python train.py --model="image classifier" --crop_scale_min=1 --targets=["dots", "dot colour"] --num_classes=[5, 12] --norm_position="pre" --mlp_ratio=4 --fused_qkv=true --qk_norm=false --parallel_block=false --inner_norm=false --moe_every=2 --head_dropout=0.1 --lr=0.00096 --steps=25300 --lr_schedule="cosine"
Rows from block 2 of a small image classifier, named by matrix and row number. Rows with one number belong to one neuron. Each number is 128 + 24 x the weight over its row's rms, rounded and kept within 0 to 255. All counts start at 0. Numbers have three digits each.
Before each neuron's rows are labels from the 100 images, of 14848, where the neuron reaches its highest value: "colour at peak" is the nearest of a few named colours to the mean colour under the peak. Only what is clearly more common there than usual is listed. The data: drawings of small networks of dots and links. In brackets: how many of the 100.
# fc1: MLP up (model.blocks.2.mlp.fc1.weight, 768x192), inputs 0-191
# fc2: MLP down (model.blocks.2.mlp.fc2.weight, 192x768, transposed), outputs 0-191

colour at peak: grey (68)
fc1.465:147135121177139146125084115150066115119146121119149147099117127104106079128151146093174131152152139071148142127170161106100153124160123068080158152168130091073132121151135113141129128144111141126151107114157175125125125139139120119139165104102089113095161151115129111108165132121110110140110137134128134094124116139156128096142120130191151124152117103186145120090086184132093118148165102140092156123138140078127124131132084110119143157110125134113134118122149152124131159118152168101113126154102149144151102129115148148131138139116119107110126131135090105112154174134147111111
fc2.465:167135129131117112150118158148152130129142115126102103099123110108110113153132104160115131116104120140122128150143112159131101088105146118134103159117161147136146177144147110127099090094143097097154151134128059139132142128111106127143146146188139147147098090150131185142097129146142124160112075149134105133112112182154138163118135140070123110136166151091130159103173154122109144073150133096141149104126124154135130097081141137130125134167159114096139092158122113102139122177101088134152144106144127076160123142124091135106132133118097152115151149107119109098177098106141125148

colour at peak: brown (55)
fc1.82:136153156139126117120123127135135088115118130119149137165132127091115096121148139121184103129134096115169104138127146117118142167124103098131126143137110121138135129154109147167119149149139132126135105049103107133189112123125130156146126163131155116132138130146138136127129155125154152124079117131165170119134103129140138079115108102153129143122145122105161151095109112133149136114056083116127126123124111148142126132176095158139090139148071135081147127144131094150056169135131139136141145128172072174137135120149142131107097148134135158111090152138154117080148123197124147126
fc2.82:099127118139127116122085122048144133091159138160108143104092115111102122121109139141114182148125109106096121166131146158123153147091131173164136147138139140087149116128174075145138168142138102117169105110064138123129077154130143080120161144129120118113128166146125165104099117080134177117128138124146141139132171090118100126124133112124097094125125135167100138185095136126135119129156139102155147134114125131112148086177143120120142140104128088144099156113107143119144119139114085137138148103107154155123189110134129120150101107118159146117131128120157141130101138125139157103

colour at peak: yellow (40)
fc1.471:119156174113127104130107125122063136128115137112156113134112123090122123112126107088156101116101134123129130141145094123133126151170115093132159104146156097128095104124112128097146125132127143133140158147106144070147102154114120149142118103154121150111145123087154114144166049136137123136116128158094121074105095128166141128137152140164108121139112138153094141149097160089183102099109121154146109138121120128107132118112124127119187149165157178141142123140143144126171163145138131098140100112133109141151104089121158153110148127139157098130080147129108113125180102114087182166
fc2.471:122137159119133175099170163123102119157136106133139132146164138141160171139130094136112083122116165144137095161091154114119111153146110097124144144074104108151113117119147151135096166146124117132112120075123117120128157116171171136146131131105120143130118164140135146155070133140119110100142101119125095133174119111088145079107133139104100157111128129130126146136125108169144102172098148175103117152113118114127089159157140130157142080147108129078126130090115121121119121126124079090140129118087164078128113116148153107093107127159121147121150100175164113128142126108125128070

colour at peak: green (27)
fc1.261:119100153113149124090121130099143176185135129139123131189094151149133162165155109128112131120109100130122108136157145138115090120165111137165185133163131176167099108116114108155100154111163114135114115125094092128161141115123149122107133125147132158110111146105140128097135174098118143056163113139086148084098165113117117112149158103129120128133132118109105140137132150130089121120158139163126093158091114084104156110103105177129127152138121151100072148134116138106155138134147139106141161100102110172085130140148112113118126134105098149100123142108104116137154086134123141109
fc2.261:153131165116121126180129111077142089129099107134122122109150093096149136140125121108125128141136142127114132116162124133124170142098095096158132131126150100106092119135132119143142074138125147111136109133172187132106115132131116104113117100154154133104139109121131123139148101119161128177104151161144158143164127129110091155138116127077153110143091108126152172094116126114122117143138161138150159138114093143098095068129180101173077206183131115135141114150135106142106171137114132095134133087168144127112115093149165112159144128101109113119158153126140090120120134130125118151

colour at peak: blue (61)
fc1.354:106132144101117106102090133095135117175104106168136109162118176123125133129118129150141145134083141103107137095108129119113128096147160101137172128166107148145133114104103123095115155125132128135095099125120095144113087119129152146152141106125118153127126138106121118125116128103141101083145135098109108080126167106117114131136159160158139133170161141128134170139128147125161105124121100111122120139128127100146147152129123142104128164108134154132153157107126146164150149127185135123126159159153087126148152153127147067115094105109115090130063127096025112119146110162120163174
fc2.354:152138168139152148170122121094131114110086131141098124144129094106129141148111103098124104110137124146131138125139108117122111098064136117123161143119143088120123153164116123173094089124150125122139132106126134104115124117109133143125129124125148132153112109114154131142105123126102162123104135170129145139108104151161113089121093164062178092128118075125134159072109128101146107165106174118131097110126136151134156079168155142152144152180131110154110112145139105142132136092130136127149115118148113113125077163110108127178194164128106163128065138101123115136113132149159092106

colour at peak: green (74)
fc1.584:113153157124110113080099134091143117171134121162130152148080107108124162106103145139135104106101174163115124113157116133142096117145109112146141126156135118140134125105127129121103138110161104132118118159111062109125080090102168128144131164169128152132104153091161169090169131091156110104127118102140134085067159131144128132079120115129144184132119135122143134133151127154145097121131137151140121144145088091166181134092158153084137109137128136125114139114132151154161121119166106114110142093141086106093142102117122141115098083157136150122131130132099110151131096152098161139
fc2.584:165142165141133150163135125129142130128098125121127116127142137109137143146120094110149105131120090157089120100149112114161174124101118106160162120089143105143070123154137104126148117129142152098173138137165147123122107105086110126105131099120145117127117083118150134168121095131114164161123104175097158111141114135136106145099131141075176075159123136146115161136136117107128133149121169136149132111109121160089122061124174128159079185178126117114126102150122111118139142148111135108153116132129141134144121153126170131131136193131113072091128145088144114104113088125112149123

colour at peak: green (44)
fc1.368:110100189123139110146125121111168123153101122120159113151127141134166146128141132128138165116108123098087113118135091122127125125150104089138212110126162136156128115136143115109138094109116114137118105119101114130148109124106131127136131099132137159110110131137135085105116164128135134138166129111100121090122149127156133148115114169110127095095165136129122172110132166138123105136133127182148129172149113116118156106122155129150081176095101149109136134171139145070129159134193104109132148127120088176116150150126103087124139117082072099106092168124103107098145103146135170125
fc2.368:124154177137120148164132120105134135137155174103145110119146103054139115141108101142146128117124114147163100122150104086163148167069144099130111150143109109136147152138126116145145080141122132130110109129152130148149143134091138141101119140159153133145080092115162129163128107124144187131103139145120139130119129135142124147172121178120180111147102055103146120080098127150164128153114134106144118106072124139133163092115116139152127154140148130123091132139173129125110154131100122106152096093148130153099113133089139148170153142166112145158115141116124073139142111129126100134

colour at peak: pink (55)
fc1.622:138119127142160125114136193141125135125089099162074117151172166145101128108079148116171141101112084123111114092191167117144135138153128146160144106134110159092109134169138124120125123155103135134171117117099162109098116168124133118126155118122089124090134126117140131140157152097148114170089130157138168116118120114138118147134087095113133139138127131162111134123128125145167139179107154143159149113119139123101107123186131132127103115104104145153115098134098113133063105086123161093126138132129094118118134140141099127099097133140127086157109163162153125105092153095124125159
fc2.622:111174124131089101154086095182142127167138119138131119109137125113141099120123078107108103149169135173177115137130144091154119141125152135131093109109108071142168135098119102116091176149154142147109146131152108085146138128132123098149100146146166137133100161141092138145134119134154153143117100099112113121146108112111102103140076119129184116141169117108114127136118130110126175111129127138132127125152140106155180106125124107119142150113124124155090173124153142112148136152131122141076092101105195112087100173129114127151082129147133122094135144129114111138148125185144131129

colour at peak: grey (89)
fc1.281:089127138128134143129134126130117141111144179068155121119090097115142150111158133175152124146114150128173127131170095067127171142144154116110089111169149097084156140094094128101141143161142082116176131119139112127124121121142124156111098099105140126106147142143162123088143103133110110139149125111147120142136115093115134117154096124158099115105096056110117102163111107115125101096132092145131087094115158079106111167131127092094147121130175144142149139146153152103139171146100106131159132123127142095112125164152130112167155139148137153137151155118092139104144146147123114113
fc2.281:115124173130126106091135091110125132128114112159145097099139066161111092099134120077131122119124152108174107136088131178126105111097102149100124141093134116113144088126137089140117124118089089114143166102115138089103135156140114140168143130199125128126100122136136134151121106127154152086149134091103133155152099133171113148130130090134149158093116112156094115091139135158110175131126102155124120136106107136162160114133161124140187149137125116144085161106128125173152123182140143132125138096130161127107108138114128124143103145147136143118088167094122122166108109174133115128

colour at peak: orange (46)
fc1.585:107141123139102096133129136109129128132167087130164127166143131090148112113149150157149104134105135144148130158183123124126165111160128089138143137099142130113113115119135144137171149116131126152130144108133059101114081146111117122137135139160104123090121102121180168165179121142137151107171151119157151070136102127149115147113078109134118108114113140113109135105135154124152126140064110127141180106142139113113136107119119108133097162121104181135130166130150152183087179122126097109138151115126081159136090129120150148140069118110139120134124149132086115095102121154127124155
fc2.585:125124145140140147117114151133092143099137150111122142149142166143131182119112090121135125115149152169128101128082143083154140182158111115101152123118100128157090126183094124091100088122101124113089198145127147104100123124153115107136091100133150136146168120142122089133149105146128117126201126129127078114131143148119132121112143128127156129084126102138121158138076154122071149139131093120140134144112103133116126129125151120124163105070112118131110148109166144145143112091140158122090109159142140137123122107110136121136138164082124084127097108107142167137170158129117146170

colour at peak: brown (55)
fc1.10:145106123124107155127139147150118123125131125089136114074119144118071124141125129082133099194129091097123123135126159098110152095178130077088170178138089117113120141138134141162156160148089183134103142067157132155131130140150160118117142124133146100115131135160147112106129130125119135151075153133146154078154116154158140071150133116176096104108132104117140107154120128127148110124151120130138162126124115110143131123109059100122107136150118149142110128147176168124096134149139124112125102126171137143110153157141131133117137142131140095119106168081098131148130165130119148135
fc2.10:124141088149139076135134135127151134132132140134112144127166108123106113154087155144138090083111154134104169124141129123100143121148164112140089090119142161138170147085121101087124155101131108121147140154118093159116086127121132079150141155095121154158131086116126165141122155141122177143149104176131112146113129136128124163134131142112162109117127185105111176101146148139102096079167132090139132130152139134094139075117142150118161157116126115106144139122109095145126129104115108111113147155069157077122140161142088130138146138098125154187130131121114125075141099137119126146

colour at peak: black (47)
fc1.173:164144159128142126154124136132134159105114102185100109155137154155142166116139088134116116123156154115123168126127154121070107104158112060070169133142139093121083130100076110141085145122095169121139137129112163110120128150112153118104114130137123128088158115087105127109153120121115151099126111102155134138148110128129139122105112102173103134094127095138141155132109168149125138125101090146116150155163105127174125100151094134163113147152160157128134181104138147119111110085159146142128129115138130103187097128156120095122122095097118097123087143135115131123134144124151147171
fc2.173:123116132128125142126114133120142130152152143126148109078167146127131067107131120146136126127098107136123153108118108150101107055099133117131095120103089188121136106132167108155129090099176124132107121149134093190115128104082115128126167157152110134138103125134121150144142141103165135166157108137106132104142132135136091182151158159105138159147135129091158092077154137123118142128091111126157149075113156102143138106098102171113144106155093124082093148154105099126110155163151090104152122105146123117142137141113112148157105129157148125156139151101121102135156116124140120165

colour at peak: white (25)
fc1.633:143125106098121088113168107118096131140146165129102182094124113116117112124092104126114107131090124136165139096114124142101128175162182125139109096107123156087100135157168151170133144150125139127117138148133126128096106152113095121161119146124115148125132145121136132097198097103142123099151156137099138109073137147139123140131104097132112144122081102180106124141160109091136135155092126130081165118148133156126099142136105090098192119126092135134158143097164172139119132148175136148138133130119110144153119091141136143130111131119136105167150131134106104147120135114120156198
fc2.633:073093166153167133085124099134145135099142118135158160162127136148099170138166142135149139139155140129139128172163129140148103135137078144163118107127140110117134117117157112107118166145121112112160128106132123084099132121163139113101128100144138139108149135136133117146162146208148125104130089096130108133147144079137113060095131127143113117103109136127092130145080128153119121136182147180120090113104107106125165141144128124135096101177120130152067143139131093112147131138129097076113104111115143084126158146140117118128130137139159139115136146123155150137128110140105158074

colour at peak: pink (43)
fc1.513:113071124132200151135133179106100172150140105111115157137125134098120136141098142131140144110163152140153168106116088115152106051130090150084119105130141159119108124114132111129156130150078102149126133118136145109098135132113126127114107133111157121067109102137139125155111102131190150135120130145107104140139123141114175144135099118147142171135102143175087112118122157154139114120190159144122129099113191121141141123128123113134085135144171118162117124147110121163129133117138101110136147099155104102084116112098137126142122089141133124132130116106119099138084121122172140161
fc2.513:165121136115136148150152107093118133137128113149106092088110120148145103192146124132104132137124119146128107143092162108097105123160128167105106138111125083180137166169145120148091130111122142114153121120150111170158128118145114161150077099122122083120094114115159150097084129190124187078081161141083090118137100156158095149142133100076133085151121169151118112165095098088157097142130154144156122134135134157121117134153124123137160148117188077135107120128136141128135122144133134142110144148139167137126132147131132125123128128143117139131123102103118131147138102119149131106

colour at peak: pink (51)
fc1.166:079114158123147143133156169104111150126135174112100165117120126115126133101142118127174172127110109118136138128114107149142129158160125153162140091185105194137108105123111133120151140152149165111099087122140127086121100135132074120137130115130117172103095117125131107076153100104145105161155126144157164125095134131152159152137120099141123151116090103113073122142109140158170096120117138176106087119112139105094145120134140109074129122108129148149087082162180115096160132119126114122147139087121132112102158135137105126147156163166108111137124151121138097145118139145096139131
fc2.166:177140106157122123113154111174155171102134117150115116115131160109150136098134095087145133117155090151190170136142152088140131150148148146152134113113138093121137124134078080151097187131079086112143102120107155105094119139111090112157122141089128104136198128117130110162133132122127114138144096126171125115158135164127102127130148114136149134106102110178137107127109139133132131113091105136102133120133125162149099135098113135138126127125121123149102152155142116125097117144141177142121097143101081123110095154142084103097113155164120158168094138098157125110105107169123103137

colour at peak: green (56)
fc1.352:101162163144114144130094121159114074149117156089116153097117123106102106163143151115131142121136134100132141122131124094158140156158132026080136159142152106156131149123146123147123149120136105151122109117144169166151164115116163163135133113137159128144137152138151095125148128127140177168093139131093155113133108134154147137114127108129076106139148098150126111087101151132125126088116103159118088147141118097116102124095109139110155160138119142100163119131094128095132153115159121124121131115149107148141131149098155161105153121137059114094135119121062111103123137132168135101
fc2.352:166147120112117132074134150159125141082104092147124101111178144134153102145105106102132103130140132175159078111085136149136116139126138111116119113153106096106127116132115121161128137182095156110113124146113158131123137112130097120172114107134116129112132133096113159119102132156173091112085070142122109133085129133155131104155071155126136137115189151173112147123110103148134161098123137134162101125166144131169175139152094133115163134136168153128108108111132113137154110148115115141097142103113123101146104150099132138127062145120154088073132165140122107141141144139155137141

colour at peak: red (34)
fc1.475:158106155126176137147115128109149111116142110167162184129123118117128125128115109131152152086089151075107194126143115106148146089175088068087205156143128105085119135133094171103126128131101128106107121112125118147104127110153135099142139127130121097079119095133157129146138147130161121122111124108100116079141150122121112119171157142126152146166118114112109165126098135139129135145138143144109135115096100137155141115108163122134115136132128170123102108110111110146111168116179097130109113146114115161151126097123149116157099108151139151139086137118095135098127146144195118127
fc2.475:151098119088123112135106130107190160149122110139108092120154171140075141128122096127136110120140071133102077116136167107151116130127097128111146159105138142130096123142141125100116129150118149118139153132162106150185109136128109122106160105159109108128092112117104142136118164106169111145138145140128137086119102123156116154122128164090140116103161142120091155149137131139150124130099137148174148102100133164109149049123126133125098172171147145108105130113124108180144136134085127138148152091142152177089121138148137138094105145128133140158094100148181114101138084113130128125

colour at peak: purple (39)
fc1.332:123147174136132085145068144134150098152117120174105121155166171131111132108140133121173156108110124131098129143146150126099123149163151062107167129119126117124136166095131128142108156128146143143104095142139146136138124135117144123134119133147125153110109125094168160105133140090112139150121148117099138109095134112149110136096114147096092108109157120126127131064154136163123128129105119147100113129148132137179104106116118140118119142114112173101184116095108140096135169076173124131103181092165131146124155095096114153114105071137074135140159098146104128102142118100156138124
fc2.332:102147074160116128103114133156187130095105148100132135080154132137140099135104078104187129175127125150143113142105152168148136126123137109149113127108130102131183109145136098115079113094138128093126156140103125143134138128112096105140137128125117146164120116153111163110131140133132144155116097142139138135117130132171092125117126138108131117130179151153123133106095134129096168105116136055137156101088139128137187091138105150134156138139153133162071113092148119100134135116098131138136106110126139084139096189128104140169098117156166115114122144128107121135139145118171091111

colour at peak: yellow (44)
fc1.654:124105161135133115102123117088165117132132102101174119145125100098179120114103114140138102121110140115107112142158098121112135127141087093128142131106128166150143112104119155120148121110116103179142145121121141118150102118110153143141145143161101129140157127127150105122174117134108151144153176134116172104130097138129104126124067110120125112112121135103132126112123136106136113132107123124175142114158088142114153104132127150160114184111127145144163127177134134115101188159134095064136152097126060168118130111155174139139151090105134164132105185160110064132118117138082119131
fc2.654:167131160108150137115146158096093141112155126104171156149157110125164169106136133160120108125139164165119082128134139109112147133090097125159098122178090113166108105132129112134116097110096080123101170123122121112142119130127133109112099128110134114118140150151150111166122076105120158100165124157126146118160164127109098132125170102121192123134141134109138150157118131162123165125152128123152133155106132132094147131173166160157133142096133139108069113124157073113107129126113119081133122113125137151122116114137154124150121116077151140134117162164146087178123114116067124123

colour at peak: green (45)
fc1.744:167104091137132140146124126131118115107140154085092141092130097136117070127111122146125174120131100047186091125111137154114167139142140123121158121131126145068104094129151123171194138123145119106147117094124131116102127150170150145135151113131149113104127156153079152101137152144161116136125140143133149109144123125122131135154109107130070124111119122162118162107114109114113122149139125122100118115152144119125118099169112122148155157107105146136113149137154146121140130136106163088152107141096115125163081113158164109171109104101133123115124130137149148151143170099156179189
fc2.744:106076092151137100123102115114089132109147129162148170127133117127137142129110107171062142151140142158135103156159129138137130119099149126105088140144126130095131124156127080152128134096072108132183138153145131069136098146146154102144120105118145184096138127093126142102171127137096146115117113125164139141132140115136118113079081098097165130135128172133131133101160132152126152126161145137113131161141117139122173100137099131118109146166137124124141119098105153144141120103123134152151103143110128120134115151142136064097139154100112183188167135098130089128123110150143137160

colour at peak: blue (39)
fc1.708:132104142107120154158129097098121096134112075153154139103182099144083131114164129145119102147118135068147108136164168158137159113147101101155143152091145120139161090091087106146111102147125149192139141144127115157156133131138108133140159092101124138139099125095151122079099134117106122162154165101194130114094125102087095129142136129164136126116152155141118139096116109159124122144120149143105116148096135105144104163136114106132111106160157150098124149123118123123175135144119094118182177124143156128120175095139111145128139126134111114147144154105102114106123092151150125111
fc2.708:113127127107133131094157127173142150160160131099156129139173175145150136125135158107105077104121135132120077191110135137152128119144143108142145121099133126098156146090128158151113121135149118122102130126101101116138119119120142129168133098112083162165100167159131121095152111111106126111125123160133130108127138090138137146109164127159105116143135081113110140155122112095120102165098156114075130157151144138076135100134104102124176111136105151122090139107156113139107120058129099136138163105097172124133137134172106144117146083104093136103110094151105112186154112135134109131

colour at peak: pink (41)
fc1.391:141125146139131124123140155132167119112135112130142117126105126112111147125128129114158116170119128081128124165120145160095104147143126111094136122107154135113157114124151138160141108135107149129140102102112106131073092083191121098137115126133152149120109087178116151091122135112157175151084181095124144131083142128137136079124158130127115127139100120143125130155114140149134139149111125087094148129139146152133121127113096122118102103149100143162071093139155111162099132107133143150145206092075092076110085141102151120082097136148120129135093125147119136145120143148168131176
fc2.391:134168141151137144155144116114157102130187140128142104119076113106143123137151122101144141105117179131159132178079158114094166115166132127105113154167145121121123121144123155141111134153119161125150161100157139136093120124132154136158101094168137145134150117161099116099123132112121119078111109153130114145109131133134110091136149138112124117161134161125138139131171081129164140088173127069152075150111113132136106120147155093061162137166131098149109119104140068130127105123117132130166122178077136126107117129104145086126130087150125123132112124108124152161102105114133119121

colour at peak: black (63)
fc1.682:072151126182087173126103123129114118119138094113161105144084116132090155094107136153152140144135153120129109162154116096141132108140138117131160129146132096108171151121071137179131124131127110090116133082101143119139129134147169122113157156179122074133137085121143156144107152169088156150066148128135119106158122127102173146106167142145100124148109119125124154145117127129135089131125137121166104115120148104157129116107119164126092114132125159101097132106124143122129112103100131093107101104167146114151136133148181131177105110119137177105113082108139150153142112148119130125
fc2.682:091093161132171097103162126136123154062135113122124168123177098157131100178137130143125116168134142147139137132137135110135116150088105115152129137124094134128116137139170150116090179133126083120193125129091119132116142142163131143175132098145115137114107155145113163114132144168158111102138101118124129121118134117167126077135124144109074140093119133150135130170085137145100103103161160159115082125132116129141133140143130123160142115123108104132089130155135058109125155143118117132133101147085133091155140126118118125119129152108105153098103163170159160128101124151122137077

colour at peak: purple (62)
fc1.309:122090130100125095133126129123157107171124130111106101140155167122102140142103119111105110084121143101129114032116161153152129140139124138153159133104084112133156091148153130110137117153160127184134121142115127148144144133157123155195151130128088141151140176164109104099112159079143107155135144060157136114125136140104108145194153118140099145110157138133125143126104121169103143120121129093124113137150130071140090164118123119117102124120140119139169101137108130140156131123145141146163152143160071138110131128135139104115141090148125136118106128128092149156108098102142104138
fc2.309:114143098139140166142151132147071150105145112112146163143119100132117165111104124137103132134144123129147118182149146086169181116114120128111144144102174145095117124121072184115158106113102098112126152118139141088153113137138123127108138125126177117117141099086145116127151119154133111142079099151113086144121115134153141112104093115117154135106151151153105124115147115129115115118134136138097157159107138190126127082108106103091172101136171121089157164085127167137133119122091106115109126160106199101112133151136125174149136128112118151127154105149136113112114153129172140153

colour at peak: white (38)
fc1.44:117134126125184177116082137113124104115133132136143152063167116093109134111134090124184081121114113098123147151191146109143140136132155130117132185135116126128097130135107143185104144103086180074146143098109148148134134141132146132109107100115098102120118143066131150137124117100074096125153120190135169127120166107103115116181153127143110138171145098109138134130102114123140150122151139139115113127093139123164156137135116125120110112138136149128106105121109144132141117117146101131112121116127159155155144092110151152157134157126159123127118157075139109150148137172159120112
fc2.44:127159107144127138146147129148122107111138152078116135155140102121125129142122149150137174151136161135139132132112159132148129092140117168138115137143117087098099106139138143174125136121094128136141141157125119107137122152136099144124122167135152133151100122057160108125120085082124131155138161122106151139106134116117177153122167138110062131101151131133090182127145067111129117138165146134117107192097087117102087129125161108130153142106152094157090109082145106145180081117096130158163083123113138150134133145123136125150136125090129103126116137117116156147113109126116113062

colour at peak: yellow (25)
fc1.566:099123106155106147152100133115160110129160172119125121118101116118128133142099121146180120114106146105139120115143096153100147127154166117125146139194131110097159160152103149139153137121136114108150074104132078124082114137168140100101128177165124110080101108133138147144153103151151149125126165127113142090142143163127104144163125096146075165133110133130105116151131171138126062121099082127137122094126116112106166154103129117130090183101114173151113120137136137120097136094137100121119113117126109126133118111120161126185116118139149145138128160138093148161107152118097165154
fc2.566:116110134133143117116114101145160108125130125123128157160146152117146095142122114096096109102143175134144129186126137115138122115145127144144110082111145141102113130159103124140136078124141163149075144125083149114159087112123136126156098084098127154157127163123161087105135146129101120143125126141153102102083147097156138105108100116146142107096145107131113151127119098126151157184147158113113058134113185107142129150177117136090140093140160108148145130098164150147124103104110143104124127106118145112118090139094140140091120136126152117108128070108168139175172136145161134159

colour at peak: yellow (53)
fc1.385:098102149134133111127139156087128133143109132109120131112155166140114140106072112143165135123092122067125104096096152128116112112143140132162163101135087159127142109099109126131154128147134130156140126122156117159127126160143112115188177081146098129132126109158162124101123127090115130142143191044106133127117163120125149137177144137125117150110171115090117142174112138105151097128106145116115086142119169074126134136122125130128119145121126166140132095130136105130110141109179134110150169141156093110068150123134153118140116136141132129130091149124107130185126110090113141148
fc2.385:103122117143141130156126123107117160080171090138136141090139106148120152137160146108111130160178146150151126196145141107132167146103105120128113194158173111105105105161145092130130160109114110108131134130133151097126134150150111158114131141092153124129138116112156139110123163174120117135132111183173140159099125149164121059107098134118132148110125097167120117095126120157063128119115152117077148124079063148141131089124110131146144109118122109101150156133124167129128145138102111137106110111120161117139118137140117157103098122151125119154145102121136141092100159156151124138

colour at peak: pink (50); white (33)
fc1.208:144114119127143125112165144121128144140143121116118137139141126130113139104101122154133140139151103140162109105145127107148123162120063135143118076166119121158130078153131123132126127182101146147146110128096128117119117144120122114130133152131135123093120096101164101128134095148122143131100150130150146125105166087130130132150076064144116158150098151141128152140107115138177138160119153105115094100107107128109159106108131097122086137165095141177077157122140098190115122134116166067142157131129098136132094120154164115114090165107167107171145182155149107104098088138103137134
fc2.208:123142094128126071153101082155156145135129118119146156101155137132168111150134080135128129156146138124123120134146112134088095155181151091143130084118105125155151174130128100096119168112156123141110099115144132146176168135127099083137149122130127087104148104169126128121100167141136137120095098108133119105121095147112099153135084137143160131137136155117147106117083147121104125142128097123153132069142128118121111123121106126144144136103090158127133100164146164099131139128172057095115125119107097146131132167139092134139117098166138142128137145107097115118128154125165058097

colour at peak: yellow (36)
fc1.61:090137148106131122093120111107143150152166144081193125136142160080167131160141142144140123098060119146147148127157089143138156146149119132131121115122119165103120157126137161146156166135146133140105089141135097137116113148104128123194147124111123154139159134136157117097150088154107165148155143147135105121113103131163132111133075082135150123107112140102104124125091122112129108099114088125154126097142146116114159136115100101125112140147116148136130102118140134106098184172113088105168165084094122162107116117144175132151122116150119155135160123142115090136143128125085169105
fc2.61:153146129120137154099152148133132113079106112142151126104147135164142167142116081135145105146101130111147151166096177146100121146117106164116155124120120125132099129108103124137095094082106122115140182100117100106082114156151124102151131125165138109111146095122110122132146113130131100099189093147141148163131140098135153142135164128118070141137146114171116189129118114161075131116135105171133137162111101129139081093171161107146149111094120140172086145113126113113122106120106097101101139129137128116114113105110132093137104115092163135132115152145130124181086109146111119159

colour at peak: grey (68)
fc1.494:159086138103135173133163122125154164134112153098104167102115156116132135166163084117130139139110118094153148151153090191132117174164126130090133059116109104156125125158116132168106181137124148149144106111095137173161139127143122099114117084109149135103108139131143099133105114143128143102149117143118129083132103098101135118171122103118104134156105108144140104157128127133125139129109107114101097112102161159099124121105108157155144145142119122179127160148119110117078107118123144130185144120126127134120080127107155150104088157113154109180149141157102113123108104102115103103
fc2.494:165139109140090097165155153096104139132118142169124105114113111150106111176097101176116145162108126159116129106138115129128139045082140122112157133080146145157139151126137144086141129083109151169145141196141089141146107091118131144141120085107119135111123098162138163141115142139128126126135139153091133117145146129144149189147128166094124128137134152132151111128165183133143105142130150132174145129113141102157168113105123121143089136092139138110137114124111140157123146143149092147110101112142111106110144191127121159124108112149106108096125148074086135112131123116131141141